From a checkpoint of a small image captioner: 64-pixel images.
Rows from block 2 of the text decoder, named by matrix and row number. Rows with one number belong to one neuron. Each number is 128 + 32 x the weight over its row's rms, rounded and kept within 0 to 255. All counts start at 0. After the name is the row's rms in percent of the matrix's.
# gate: MLP gate (decoder.blocks.2.mlp.gate.weight, 1536x384), inputs 64-127
# fc1: MLP up (decoder.blocks.2.mlp.fc1.weight, 1536x384), inputs 64-127
# fc2: MLP down (decoder.blocks.2.mlp.fc2.weight, 384x1536, transposed), outputs 64-127
gate.1341 012 [113 122 108 173 110 126 137 176 118 122 158 126 105 163 115 103 125  79  89 143 121 147 131  91 127 145  85  96 126 126 141 159 122 177  93 100 103  93 168  75 133 118 153  51 146  99  98 118 134  90 128 139 101 129  99 140 132  51 128 120 191 158 116 107]
fc1.1341 012 [121 149 117 103  82 132 125 159  83 154 134  30 156 102 139 120 105 111 119 133 125 138 129 164 174 143 187  88  95 120 161 135 137 118  99 105 107 180 126 115 141 126 193 248 104 122  92 108  91 165 164 175  96 154 126 116 143 149 179 154 135  80 136 187]
fc2.1341 013 [ 51 102  62 177 180 132 145 162 149  86 108 142 106 190 104 151  64 144 142 130 155 101 103 183  93  97 103 140 145 139 106 140 118 124 117 147 159 135 126 155 125 150 147 102 132 117 111 142  79 150 121 173 133 151 133 161  77  97  96 181 112 159 128 151]
gate.1342 012 [138 142 121  69 162 137 102  92 139 184 118 104 114 174  89 134 121 162  82  80  73  99 143  86 160 104 147 132 180  79  74 156 113 151 122 170 160 159 136  88 148 139  96 120 141  91 102 111 100 124 107 103 166 143 128  92  99 156 178 120 153 135 113 121]
fc1.1342 013 [218 180 128 174 117 197 132 100 171 115  94 166 149 135 214 127  92 146 109 148 140 110  93 158 187 166 112 112 139 160 160 136 120  73 156 121 138 166 150 160  87 140 130  74 131 122 146 156 116 138  99 166 166 156 141 224 128 111 130 155 137 158  71 118]
fc2.1342 012 [112 153 136 129 124 201  85 132 166 113 152 164 168 136 157 114 180  97 113 154 183 100 123 142 184 116 192 152 130 155 101  53 151 174  72 183 102 110 163 206 158 125  98 169 142 108 113 131 108 130 116  96  53 141 191 150 114 139 130 112 125 163 154 163]
gate.1343 203 [159 159 155 108  95 128 122 190 140 153 146 113 119  97 185  95  94  85 126  91 152 146 150 119 150 121 113 114 177 107 143 133 124 105  98 129 109 151  91 150 120 128  95 168 100 136 160 122 131 105 140 124 123 138 162 127 176 168 105 123 153 137 157 100]
fc1.1343 201 [167 111 145  72 141 137 151 120 111 125 179 154 132 171 105 123 157 176  94 161 123  58 119  48 126 139 175 124 117 118 113 156 150 193 134 136 143 163 192 117 139  91 169  85 128 136  73 142 115 169 133 155 149 139  51  74 162 110 183 110 154 139 101  73]
fc2.1343 204 [131  89  59 112 142  99 127 125 165 125  83 142  65  76 204 159 106  89  89 124 117 127 102  92 130 131 145 153  56  67 159 128 139 152 128 135 109 116  58 167  71 191  93 122 114 147 141  78 104  94 163 145 109 159  97 159 156 117  92 122  71  64 120 136]
gate.1344 225 [ 88 132 154 174 124 115 122 159 133 103 125  93 138 125  92  65  86 152 143 109 152  98 107 140  80 173 149 116 152 122  90 108 125 125 202 108  95 103 138 200 153 149 224 134  57 112  72 139  78  93 140 187 102 172 172 112 130 127 144 113 109 103  64 103]
fc1.1344 230 [140 109 129 135 160 130 134 169 132  92 168 176 188 106 122 121 116 111 162 164  80 104 146 132 142 121 155 124 168 146  82 100  85 115 138 183  93 113 112 210 198 105 112 139 133 119  72 121 117 151  99 183 160 109 146 130 180 128 131 121  93 132 139 122]
fc2.1344 210 [117 163  93 150 138  79 119 139 112 140 121 181 111 113 137 129 123 136 210 129 100 127 145 114 145 135 159  99 142 121 141 143 102 146 164 165  95 195 103 139 105 110 135 143 154 124 147 161 116 169 155 126 147 166 138  22 150  80 148 171 120 130 144 115]
gate.1345 017 [126 138 164 162 195 132 143  87 163 159  93 102 170 129 107 128  82 141 106 191 149 126 114 185 116  35 161 135 142  63 119 116  59 169 139 150  71 161  87 159 169  53 124 111  97 135 139 160 155 126  90 119 107 228 140 146 104 153 111  40 148 144 108 144]
fc1.1345 017 [161 149 127  96  50 135 151 161 124  93 154 151 116 115 155 136 197 113 147  79  82 157 129  99 121 191 119 127 131 170 144 141 180  89 129 110 191 132 133 104  89 224 108 155 106  86 160  95 116 152 172 144 140  50  98 102 162 110 152 240 141  87 116 126]
fc2.1345 021 [137 134 175 152 114 133 144 107  90  95 224 125  86 143 159 124 134 119 154 134 101 105 138 111 105 130 121 143 116 115 122 172 122 146 148 123  94 149 118 190 164 120 171 152 133  98 108 107  40 160 120 224  87 126 135 112 145  95 171 116  86 126 109  98]
gate.1346 041 [ 75 114 115  98  55 116 165 103 117 147  95  81 175 125 112 104 151  95 139 124 129 121 118 154 165  68 173 130 101 125 171 163 163 117  69 112 115  45  76  82  76 119 112 158  80  99 211 139 123  79 152 146 109 153 129 114 130 136 132 113 115 163 130 145]
fc1.1346 046 [137 113  88 161 167 130 119 142 138 105 112 153  47 121 114 154 111 158  85 123 181 127  91 130 108 167  87 136 145 123  43  50  79 134 210 121 109 234 137 188 137 130  94 134 119 138  58  97 139  82  82  90 115 124 163  95 158 112 129 136 107 115 123  96]
fc2.1346 045 [131 142 128 134 123 148  70 136 141 125 113 132  85 109 112 129 136 179 189  82 160 139 128 159 148 171 133 169 120 139 149 140 102  84 107  99 153 129 115 138 142 187 113 153 148 132 133 104 122 129 106 145 139  90 132 109  60 162 191 105 123 132 183  85]
gate.1347 132 [ 80 129 139  81 126  94 113 121  88 126 117 167  90 118 121 125 126 133 188 153 147 193 136 155  70 103 155 133 168  98 143  95  96  96 119 123 173 128 152 119 118  83 170 161 173 135  61 128 148 104  85  94 110 113 107 155  99 119 146 188 186 135  27 111]
fc1.1347 132 [162  84  96 198  54 136 128 116 137 131 153 115 135 133 130 123 130 116 107 118  90  94 194 118 146 159 131 134 113 139 128 148 143  99 127 104 100 133 176 162 113 107 152 168 131 139 152 122 117 120 152 169 111 117 167  68  91 195  79 102  59 102 221 166]
fc2.1347 130 [143 206 171  36 119 137 116 144 129 153 113  94 135 132 160 132 137 112 198 116 106 135 130  72 136 145 131 130 117  61 130  83 156 137 157 149 154 221 115 120  91 117 181 109  87 205 129 138 158 150 179 170 139  92 150 199 139 126 126 183  59 121  28 131]
gate.1348 014 [128 118 136  97 165 125 132  70 147 127  74 152  72 160 120 110 182 137 118 110  78 158 132 121 157 124  95 170  96 185 142 182 126 117 147  92 136 102 141 142  71  96 120 218 139 148  70 126 132 176 124  83 120 176 140 188 137 147 127 167 112 137 122 152]
fc1.1348 014 [150  68 114 113  88 113  54 178 121 121  79 138 110 137 143 135 145 155 109 149 109 195 147 118 148 110 132 147 101 165 146  65  88  51 140 127 140 140  90 154  85 168 132 237 147 133 148 127 131 137 193  95 126 124 148 137 119 149 167 165 149 145 159 168]
fc2.1348 014 [180 161  80 115 135 190  97 198 153 152 126 119 140  62 123  88 150 104 175 144 115 101 101  76 128 114 182 156 177 141 151 135 134 127 140 116 107 156 130 143 149 140  55 146 116 152 205 178 111 103 144  79 144  57 164 172 148 124  87 151 141  90 165 144]
gate.1349 187 [178 136 163 105 180 173 195 158 131 150 114 135 137 183 101 124 115 189  96 176  67  82 103  99 147 114 116 144 121 118 137 104 134 148 114  37 127 130 142 177 128 128  91 106 120 169 212 148 102 151 133 108 137  98 160 168 137 128 128 138  89 124 126 120]
fc1.1349 193 [117 121 124 124 101  87 120 139 110 139 148 121 130  60 109 103 155  77 178  96 148 110 119 198  97  92 142 127 156 119 197 150 165 118 139 159  97 135 166 127 151 102 173  90   9 107  85 144  98 129 176 137 137 171 110 126 105 196 138 136 172 125  86 142]
fc2.1349 187 [156 114  75 113 135 158 116 126 162 105 115 117  85 148 118 165 176 106 145 121 133 145  87 118  76  69 123 130  94 163  68 127 111 138 120 192 124  92  98 107 130 167 141 163 123 134 117 127 176  86 112 165 132 115 207 120 162 123 147 142 134 182  54 141]
gate.1350 105 [ 95 112 139 182 166 127 133  98 147 186 111 139 194 166 123 132 129 126 164 167 104  62 111 132  86 106 151  93 164 136 135 140 209 155  81 165 115  93  62 154 108 124 154 138 113 116 145 146 160 102 113 109 108 142 111  82 139  77  81  80 157  73 119 103]
fc1.1350 108 [ 97 137 155 116 136 150 161 118 119 156 132 119  62 142 165 119 138  91 134 129 166 119 137 113 142  70  88 122 128 128  71 148 121 140 127 192  94  86 188 171  33 100 139 125 128 122 113 119 158 160  87 157 103  90  68 132 153  80 111 147 128 109  78  89]
fc2.1350 108 [103 141 161 129 130 128  99  97  68 125  83 125  52 132 120 173 144 128 155 168 114 115 140 136 142 116 162  89 115 119  93 140  90 132 146 122  90 130 191 155 186 166 112 209 121 117 118 138 102 100 162 122 137 109 112  51  53 168 112 104 171 207 152 106]
gate.1351 012 [163 127 132 112 103  91 120  53 188 114 169 157  80 128 121 128 140 119  94 175 101 167 173 110  52 184  96 102 129 135 162 148  79  99 152  85 168 169 125 157 119 128 100 179 177 166 106 135 109 180 169 108  99 145 178 152 119 120  94 177 126 140 140 130]
fc1.1351 012 [ 99 110 163 149 126 115 108 121 190  91 143 147 115 154  86 162 108  59 138 168 121 132 180 107  73 198  93 135 154 115  93 136 136 181 132  82 154 149 125 117 125 133 110 170 170 105  65 163  85 120 130  43 123 139 152  97 127  99 114 123  64 145 150 143]
fc2.1351 014 [195  73 165 114 180  88 117 200 141 165 162 110  91 111 129 156 140 138  62  78 154  86 144 125  98 117 194  73 115 136 145 126 111 151  85 157 103 112  92 149  94  98  75 149 137 122 117 138 170 100 103 103 118 102 108 118 109 103  97 153 110 169  83 136]
gate.1352 007 [122  98 126 104 162 145  87 141 116 138  90  98 180  89  90 104 139  69 126  75  94 154  99 122  77 120 112 148 105 108 122 152 134  90 123 129 146 152 153  99 145 171 132  77 118  92 125 130 141 160 129 106 105 176  92 101 154  35 165 118 121  74 170 109]
fc1.1352 007 [148 158 112 170 163 153 145 119 100  74 102 165  85 106 137 161  97 167 121 160 169 100 187 100 143 129 156 105  81 132 159 121 156 121 130 155 151 162 167 185 126  54 130  91 103 119  53 105 144 108 130  82 159 140 181  72  95 205  97  50 115 127 107 134]
fc2.1352 008 [142 126 121 120 104 107 156 184 111 123 145 128 122  49 177 166 192 110 107 151 106 154 151  56  97 144 146 183 147 120 138 156 138 114  64  96 103  79 135  88 103 134  79 133 132 135 140 101 169 112  90  64 112 132 110  50 125 116 166 100 118 121 173 144]
gate.1353 157 [117 198 136 184 106 147 141  95 105 156 136 125 125 112 172 116 160 156 164 116 107 148 186 109 140 140 148 140  58 125  94 116 129 143  86  35 139  70 129 151  72 159 114 176 132 117 202 150 124  91 153 153 152 128  63  99 118 152 118 145 173 102 109 163]
fc1.1353 144 [103 202 107 134 100 137 127 130  78 138 146 106 182 138 148 145 122 158  95 117 112 147 124 112  88 150 136 115  80 133 138 142 151 146 135  73 110 101  68 112  81 142 160 124 124 139 184 141 128 167 156  90 115  81  64 146 115 118 133 157 123 136  28 126]
fc2.1353 162 [123 106  93 137 148 220 140 114 139 154 210  63 123  97 127 134 127 145 118 164 134 100 148 141  89 105 124 166 122 124 103  95 130 133 112 147 155 146 114 149 157 132  70 133  68 123 153 188 149 119 119 133 143 122 107 113  86 132  67 139 138 127 160 132]
gate.1354 106 [167 131 164 159 108  80 112 127 153 110 151 112 122 167 126 143 122 145 110 182 141 130 148 195 111 124 122 142 101  60 140 111  67 140 106 111  92 139 122 161  94  55 158 167 125 135 156 166 116 156 120 152 148  96  96 163 107 131 125 138 124 175 184  84]
fc1.1354 121 [135  72 129 149  71 106 112 129 164 111 130 142 130 140 144 121 159  92  78 135 123 152 127 167  86 149 178 124  88  84  97 121  94 121 126 133 157 147 154 122 146  64  27 204 164 124 107 166 132 166  94 130  99 103 100 152 119 132  96  66 144 155 147  88]
fc2.1354 112 [191  72 135  86 156 103  99 134 125 144  92 194 117 131 175 131 136 162 171 109 115 151 120 158 123 127 125 144 141  78 155 134  95 161 124 110  65  92 129 109  90 105 171 158  37 139 123 146 126 123 125 107 148 100 152 212 151 104 118 145 138 101 119  95]
gate.1355 049 [104 134 163 140 116 115 179 140 128 136 109 141 130 135 111  70 112 128 170 110 111 141 107 112 192 119 133 146 136 120 127 131 188 125 164  55  85  58 135 155 113  80  87  58 102 132 192 122 123 130 125 128 103 134 190 113 136  91 138 188 156 159 140 185]
fc1.1355 051 [189  94 126  97 139 157 104 162 146 117 141 138 165 109 134 164 150 150 100 133 139  79 105 174  60 177 133 111  81 142 130 147  96  94 110 160 124 179  74  71 104 166 188 165 117 106  61 132 149  76  99 119 177 166 109 137  97 139 118  94 138 109 132 112]
fc2.1355 054 [169 101 122 148  99 123 155 149  96 124  98 175  87 135 208  92 121 143  65 140 138  93 104 110 144 101 166 138 124  94 127 107  93  36  91 138 166 157 135 126  78 144 130 171 144 114  61  60 213 105 151 136 110 109  99 127  82  93 135 150 173 101 144 155]
gate.1356 168 [178 120 146 103  96 116 129  95 143 130 161 132  73 121  98 105 110 153 150  86 118 128 113 173 127  99 120 128 144 117 137 116 106 143  89 107  75 160 116 107 150 101  81 184 134 106  91 111 124 115 153 126 152 143 163 135 142  85 127 114 138 115  99 136]
fc1.1356 174 [ 64 124 102 100 191 147 130 170 131 139 104  91 198 115 156 146 180 108  93 167 147 125 157  88 146 167 140 145  90 134 144 135 163 124 149 144 186  87 126 144 173 145 200 103  91 138 156  97  98 191 102 122  96 127 181  99 127 203 125 123 153 122 212 135]
fc2.1356 169 [169 119 142  91 147  40 125  85 119  80 121 149 124 116 146 108 188 129 133 155  81 120 144  62  63 165 130 106  48 139  99 166 161 161 178  77 207 153 115 141 113  49 115 130 179 192 122 173 200 132 126  68  98 139  78 127 157 109 128 161 122  85 151 149]
gate.1357 013 [153 142 140 210 110  92 126 164 171 157 148 117  98 133 180 150  81  96  86  94 140 141 123 133 187 142 134 121 156 116 172 154 100 136 169 113 131 131 122 135 128 120 119 142 145 108 109 129 155  98  72 150 117  84 110 151 125  68 126 172 174 102 183 146]
fc1.1357 014 [ 82 179  87 163  96 114 183 138  93 116 182 127 190 153 176 122 133 170 140 199 117  72  97 103 116 131 253  77 124 125 102 122 144  98 139 150 197 105  99 117 112 160  77  95 115  79 156 152 151 116 136 167 119 117 145 138 128 117 184 103 111 140 129 128]
fc2.1357 013 [185 130 226  80 156 140 170 122 131 166 153 137 131 129 126 220 140  96 181 109  88 170 168  96 135 150  46  91 117 109 102 150 144 112  84  84  87 130 135  90 167 124 150 124 141 131 132 123 136 139 155  86  39 106  51 135  88  96 126 153  77 131  84 118]
gate.1358 020 [ 91 167 157 123 128  80 171 181 148 116 175 144  99 108  65  80 165 114  84  84  58 129 130  91 125 128  96 136 140 112  79  82 101 141 133 141  93 130 150  74 124  83 146 189 106 106 143 105 188 172  72 179 125 160 193 153  67 180 124 142 171 156 104 174]
fc1.1358 019 [156 128  98 141 127 156 153 106  81 136  82 160 149  84 155 138 114 182 137 137 140  97 138 165  86 121 132 136 169 121 142 112 128 167 133 101  94 150 116 147  90 125 157 110 239 126 158 219  91 172 128 131 124 106 109 157 147 144 107  70 117 143 175 156]
fc2.1358 021 [  0 116 186 170  97 132 186 129 127 121 108  88 199 144 150 124 149 115  71 129 104 144  85 102 102 111 140 143 122 107 153 106  56 125 110 102  43 152  81 116 146 107 134 174  81 124 181 101 139  80 138  99 106 149 119 145 140 121 156 158 105 180 123 127]
gate.1360 230 [101  73 122 143 130 152 183  74 125  92 106  92 122 165 136 124 118 127 117 145 175 105 166 142 182 145 127 154 116 168 181 116 184 182  78 115 150 109 126  63 112 109 130 176  89 118 106  95 190  81 140 141 143  72 150  90 153 167 139 154 163 112 122 161]
fc1.1360 218 [196 119  99 144 107 141  86  79 134  90 155 192 107 121 129 110 133 112 108 128  58  99  79 135 125 119 154 136 114 115 107 121  39 114 128 116 139 157 207 122 142 205 145  11 135 140 150 135 152 152 107  94 152  93 159  99 135 106 137 116 136 166 165 130]
fc2.1360 209 [ 78 157  98 161 125 102 162 162  87 116 155 126 105  88 187 122 113 101 104 141 122 155 100 143 128 141  97 143 109 155 128 113 156 113  59 183 177  93 137  86 127 113 176 110 100  92 118 105 180  86 142 148 122 118 165 159  79 114 118 168  80  79 167 138]
gate.1361 014 [ 86 226  91 125 165 147 122  95 152 173 183 156 136 121 150 173  69 167 107 155 175  99  97 150 135 169  99 151 146 170 133  89  89 105 109  98 166 150 121 103 165 170 103  47  92 129 136 103 124 148 135 123 113 167  96 104 133 139 149  99 119 133 159 114]
fc1.1361 013 [163 137 130 129 197 170 178 207 118  89 115 115 133  84 139 150 115 196 215 134 100  98 132 128 112 155 167 149 195 137 146  99 112 101 171 123 136 123 144 128 130 138 131 123 108 195 116  81 106 172 150 172  52 161 186  69 131  81 122 195 164 100 119 118]
fc2.1361 014 [ 60 172 144 108  90  59 141  71  67 128 107 145 150 151 208 165 174  99 105 159 146 111 142 153 160 138  89 101 124 112 113 111 113 101 173 153 178 107  99 115 130 151 107 122 135 101 103 135 132  96  79  81 146 117 145  77  88 149 104  89 105 112 118 145]
gate.1362 008 [140 138  91 163  65  73 145 128 171 163 150 139 107 134 166 135  69 138 170  92  85 105 147 199 178 112 126 106 106 209 151 153 106  84 170 104  62 137 140  97 111 142 103 105 100  98 111  97 190 115 170 116 143 101 158 183 115 145 128 112 196 139  82 145]
fc1.1362 009 [108 134  97 112 120 148 150 129  83 139  99  99 165 134  84 150 127  87 135 126 146 121 124 130 113 143 120 154 123 128  60 110 138 145 148 122 150  81  97 109 141  97 148 177 150 134 169 101 124  90  53 166 107 127 109 129  95 115 104 153  75 119  50  96]
fc2.1362 009 [116 148  80  88 116 148 129 113  66 102 131 134 137  83 169  71  74 121 157 131  76 112 166  96 111 150 104 136 169 101 164 156 195 162 150 110 147  87 149 145 125 126 118 111  92 157  79 100 121 132 143  96 161 114 121  97 128 159 138  99 137 131 102 166]
gate.1363 011 [111  99 111 143 170 129 109 131 115 108 121  65 114 156 109 128 144 133 109 100 138  88 128 176 124 154  83 148 208 156  75 107 103  98 160 121 151 168 138  94 100  84 146  98 150 145 153 105 114 110 129 135  74  88 134 147 173 118 139 143 138 121 145  60]
fc1.1363 012 [141 148 133 174  99 125 105  79 116 105 122 116 117 110  85  95 175  92  25  77  97 167 132 100 182 161  86  78 112 106  89 116 129 116 145 106 142 123 118 127 117 151 141  94 127 152 104 143 113 205 123 164  90 118  91 151 108 159 152 145 115  86 111 100]
fc2.1363 012 [137 126 167 155 116 125 129 147 148 138 157 102 143  62 110  78 110 153 179 105 116 119  42 146 114 158 154  93 114 159 159 141 157 144 140 153 123  54 115 167 125 114  70 154 174 117 139 138 154  54 108  90 104 135 149 138 186 105 132 131 128 126 147 180]
gate.1364 017 [149 101 129 113 154 109 156 108 108  93  50 107  86 124 139 135 136 113 140 122 115  97 184 101 154 129 155 149 110 137 149 147 164 140 117 145 136 122  87 110 170 152 151  72 130  60 101 150  79 153 166 117 115 154 123 147 176 128 151 166 155 112 173 153]
fc1.1364 016 [104 120  96 182  85 103  64 157 181  87 140 113 114  91 141  98 136  84 164 142 170 122  73  89 119 103 133 133 126 155 126 114  77 143 145  94 121 127 138  98 105 140 113 136 138 153 120 160 130 115 127 115  83 160  89  97 156 171  99  61  84 152 112 105]
fc2.1364 018 [119 115  99 126 104 116 125 167 125 179 183 135 214 104  72 101 130 166  73  83  66 139  94 176 110 109 115 116 136  76  91 108  77 122 147 153 131 130  97 178 137  94 124 128  81 142  62  51 124  89  75  97 105  98  65  82 121 164 157 143 167 165 179  84]
gate.1365 103 [143 197 136  79 136 131 141 105 109  98 167 108 120 118 184 125 120  40  13  98 108 157  66  83 126 153 111 146  67 100  97  89 166 147 130 133  62 119 153 115 201 138  73  78 176 109 174 141 121 112 132 145 105 176 154 162 140 166 113 170 116  81 101 183]
fc1.1365 108 [157  95 136 145  65 105 136 166 127 122  87 137 102 118 116  92 130 201 185 160 153  96 169 121  99 143 191 120 137 126 125 160  92 131 105 169 180 114 157 161  90 123 137 124  63 127  53  86  84 177 146 136 134 142 129  98 153 116 154  85 142 165 107  90]
fc2.1365 115 [150 176 123  29 130  70 217 142  93 104 130  88  79 111  84 155 140 131 149 147 124 107 110  94 155 169 128 131 109 115 142  96 135 163 131  51 131  89 101 125  99 170  83 189 110 127 139 129  83 138 104 174 145 138 127 148 164 177 163 132 199  71 100 165]
gate.1366 123 [150  91 143 150 191 118 144 160 114 158  85  81 189 120 126 129  91 127 107 151  94 127 107 124 137 122 125 114 112 100 119 106 116 110 157 143 208 118 147 143 170 124  83 177 198 146 142  81 120 189 164 131 102  99 217 116 145 135  99  88 175  79 137 122]
fc1.1366 131 [ 87 149 132 125 138  61 130 118 113 134 133 145  70  91 114 129 154 137  84 140 239 137 131 152  90 132 141 137 130 159 157 117 136  92 170 127 152 136  69  87 128  99 168  68 121 162 162 118 133 160 124 153 106 129 114 134 160 173 139 185 162 107  95 155]
fc2.1366 121 [ 98 148 137 110 104 109 134  94 142 157 126 189 126 154  98 133 102  79 136 147 146 174 123 153 138 209 176 124 122  65 130 145 114 190  49 111 124 167 129 108 149  94  99 158  75 121 146 199 166 130  75 120 102  92 119 110 124  78 152 154  82 181 130 174]
gate.1367 009 [136 115 136 108 180 109 109 124 112 221 135 194 100 128 152 161 161  90 160  90 106  99 161 124 110 147  60  76  68 109 125 128 111 128 157  27 105 156 168 171 154 115 117 148 141 101 192  98 143 170 163 114 157 115 119 164 122 159 119 121 150 107 165  69]
fc1.1367 010 [116  94 147  96  84 152 100 162  96  46 155  95 149 126  94 107  97 144 166 138 157 117 108 183 169  71 136 147 131 169 113  64 151 181 133 209 106 114 132 104 104 115 111 105 105 105 102  92 125 111  57 160 119 139 193  79 133  98 140  59  95 134 135 103]
fc2.1367 010 [124 109 126 171  94 140 132 198 137 107 101  66 134 158  96 153 162 146 136 126 211 134 125 102  88 167 125 127  56 162 103 148 152 123 180 167 122 129 130 152 170 139  77 105 158 116 115 106 110 151 135 137  85 120 113  93 109 169 109  96 154 124  97 148]
gate.1368 230 [120 100 114 125  99 104 128 113 121 139  97 100  83 125 100 146  81 167 102 133  79 114 148  46 124 148 157 138 135 121  90 117 140 109 184 152 127 151 163  55  82  78 185 227  61 107 212 168 127 169 148 117 105 106 120 120 158 191 125 163  97 105 146 134]
fc1.1368 245 [134 108 125 158 127 130 142 103 143  86 120 136  90 104 139 138 125 160  32  95 108 167 146  74 169 103 156 127  98 147  96  97 142 109 122 105  89 147  51  93  87 156 156 179  49 106 168 127 152 121  81 108 100  85  46  95 125 150 101 128 152  98 113  94]
fc2.1368 231 [133 108 177 142 123 124 100 107 162 120 188 157  91 146  91  89 165 110  82 125 139 118 119  86 182 120 144 119 176 108  76  94 159 140  83 120 169 133 127 166 126 203 137 152 127 124 110 142 100 218 125 110 124 159 138 118  92 125 124 115 119 177 129 123]
gate.1369 007 [143 120  64  96  91 110 132  83 119 109  56 151 169 109 171 129 142  80 151  70 163 156 141 161 125 115 136 118 149 109 149 135 177  96  88 178 142 101 129 170 140 129 158  94  58 154 119 144  84 132 129 141 165 190 117 107  89 124 148 114  98 218 103 122]
fc1.1369 006 [130 123 211 127 100 142 131 147 156 150  76  91 151 110 156 142 117 158 106 129  68  97  97 141 158  77 120 144 168 178 108 131  82 118 177 182 109 166 149  48  98 155 154 193 152 142  41 113  86 141 109 154 194 166  40 141 134 132 156 117 169 136 147  81]
fc2.1369 007 [ 59 143 106  77 103  90 146  53 110  91 174 181 136 150 177 124 210 112 100 169 160 124 109 165 153 171 157 100  60 141 132 111 122 154  90 171 128  79 181 136 134 111 136 116 100 159 163 125 155 182 142 110  98 113 157  56  96 170 147 123 159 112 171 114]
gate.1370 022 [172 127  93 151 173 133 122  95 137 121 110 147 195  77  92 116 141 163 131 170  75 109  65 177 161 164  82 149 163 157 124 146  84  66  72 110 168 119 128 161 126 146  88  71 176 103 102 132 135 109 163 131 172 114  97 191 127 151 115 164 127 159  72 117]
fc1.1370 021 [147  97 137 150 150 103 159  96  97 124  92 147 139 105 135 152 215 177  86 179 140 148 111 106  97 187 105 101  74 169 109 160 113 111 127 138 121 102 197 106  92 124  90 167 101 136  93 117 139  94 119  90 158  42 145 137  71 181 107  84 124 112  58  91]
fc2.1370 021 [ 99 145 110  69 150 127 163  67  67 105 155 128  64 150 212 136 132  80 158 108 180 131 121 127 171 129 177 156 192 109  93  53 143 177 151 161  53 137 153 104 147 141  99 137 120 142  67  25 127  95 146 125 157 160 101  82 132 139 127 125 138 144 180 114]
gate.1371 235 [157 169 127 115 115 132 144 172 142 121 121 146  73 143 114 110 149 152 121 153 161 191 101 150 160 107  81 138 180 127  93  91 143  94 134 100  91 163 115 124 151 134  76  86 170 154 140 161 131 107 126 120 178 126 123 126 135 205 127  75 173 162  98 143]
fc1.1371 241 [149 134 137  95 138  89 154 130 106 153 103 184  96 114 117 196 152 148  86 131 136 223 121 215  60  82 120 151 125  96  74 154 120 176  89  51  88 125 114  67 165 109 126 184 164 165 123 111 110  77 133 160 134 110  98 122 125 193 119  70 139 140 161 157]
fc2.1371 240 [176  97 134 150 152 131 172 125 124 120 235 131 135 144 139 138 111 164 106 167 181 107 120 124  69 120 156  95 102 154  52 120 116 119 103  75 130 118 104 107  48 123 112 205  83 132 159 138 201 191 133 177 134 131 140 112 145 168 161 123 175  98 100 125]
gate.1372 112 [ 92 114 129 190 131 127 190 101 113 144 100 219 111 135  92 146 130  67 142  86 107 162 145  90 148 202 127 125 174  64 121 123 125 106 102 168  96  93 180 168 149 115  95 191 104 152 141 139 153 149 143 152 116 130 152  70 111 199 161 123 120 121 160 106]
fc1.1372 110 [132  85 112 123 211 149  52 169 128 132 113  98 103 105 156 148 101 178 100 113  84  91 120 102  81 142 111 127  63 104 137 111 172 109 106  99 105 135  69 132 145  83 173 129 136 137 130 115 134 122 161 100 134 148 137 171 158 114 134 128  81 110 158  95]
fc2.1372 107 [159  88 116  92  98 190 138 128 129 120 150 166 107 177 176 106 118 107 113 124 129 149 103 157 125  86 160 155  64  99 167 161 161 158 146  92 182 141 209 109 138  78 136 119 118  53 141 189 105 229 192 117 138 122 101 206  87  83 126 154  59 130  87 101]
gate.1373 010 [140 115 124 105 170 122 118  96 122  59 153  94 118 146 102 115 156 140 169  70  81  94 148 162 131 119 100  87 122  99 119 139 129 154 188 153 163 139 152 106 189  80 131 128 163 144  98 169 154  87 141 108 109 170 158 149 197 127 193 140 135 139 115 225]
fc1.1373 011 [125 128 112 129 144  57 148 155 157 118  66 163 134 117 102  56 122  92 114 226 126 154 139  76 102 120  77 164  50  87 129 133 152 183 169  76 102  98 114 209  89 100 144 133 110  85 176 153 162 111 138 133 104 122 147 134 130 161 110 154 114  96  97 105]
fc2.1373 011 [143 116 185 108 109 115 167 113 127 168 136  64  54 112  91 175  72 103 126 111 125 108 138 115 179  98 179 142 126  90 138 136 134 105 160 128 116 118 138 132 186 142 120 135  99 168 103 139 150 100 149 163 127 160 135 145 124 104 125 198  93 106 160 105]
gate.1374 009 [133 107 126  70 116  69 150 121 102 109  93  84 147 153 136 148 137 103 144 132  84 175 110 139  88 136 133 121 105 128  88 146  99 138 150  82 142 177 115 149  74 122 107 133 173 199 116 135 151  98  92 119 113 159 166 187 147  92 123 210 199  99 163 157]
fc1.1374 007 [169  97 121 150 146 112  90 167 106 135 142 134  81 150 142  94 103 151  66 149 134  85 107 118  58 152 155 136 179 141 192 167 149  97 102 112 147 139 148 136  86 117 128 141 149 137  74  96 159 100 119 191 194 131 139 146 162 135 152  94 174 111  89 160]
fc2.1374 010 [130 121 186 120 133  74 132 175  84 139 122 163 190 123  78 143 136 146 156 131  62  64 166 109 135 159 105 165 123 162 134 115 119 132 125  86 117 130 142  67 117 152 110 154 147 133  84 176 117 190 112 185 141 148 135 136 151 133 126 115 154  78 152  99]
gate.1375 199 [ 60  84 100 141 118 117 121 116 142 111 143 168 186 136  78 156 106 141 132 130 147 119 178 132 162 123 123 133 127 127 165 113  43 159 137 182 154  94 115  92  90 116  65  68 101 123 124 130 141 104 121 108  64 114 205  65 140  52 127 146 115 138  98 120]
fc1.1375 205 [ 94 144 122  60  82 100 110 140  99 125 156 171 172 117 147 148 132 121 102 120 175  96 166  74 147 114 121 128 179 106 137  97 164 123  97 148 138 156 131 100  61  99  53  66 101 134 135 140 153 127 162  86 129 135 108  89 157 113 125 134  83 137 135 141]
fc2.1375 197 [ 96 127 126 144 118 134 140 124 122 153  77  86 120 170 134  59  99 168 163  95 155 136 148 115 150 106  97 146 142 142 102 142  93 125 143 138 180 107 125 152 239  97 108 148 170 129 152 119 139 101 103 120 163 143 131 148 101 194  76  82 171 130 100 139]
gate.1376 014 [117 111  82  71  77 128 146  68  60 110  85 137 127 148 125 183  80 105 173 113 132 106 143 100 108  57  98 155  78 109 108 109  60 168 153 115 159 143 161 190  80  77 156 113 140 127 107 152 105 140 144 119 113 118 154  67  96 139 171  94 151 134 122 188]
fc1.1376 013 [164 162 120  38  74  95 153 123  78 106 130 167 110 145 133 165  98  80 157 129 124 144 128 109 107 103 123 183  86  96 100 102  62 186 145 156 193 130 129 133 100 130 179 114 112 110  94 219 152 117 132 165  85 168 160  69 131  98 156 101 161 115 170 131]
fc2.1376 015 [132  86 126 127 163 104  86 127 129 137 162 169 158 126  53 136 107 146 171 105 146 124 141 209 112 138 161  36 168 144 141 130 127 151  95 142 155  87 102 144 149 135 128  51 146  79 128 138  77 106 167 104 120 127  98 168 185 189  78 145 159 125 116 127]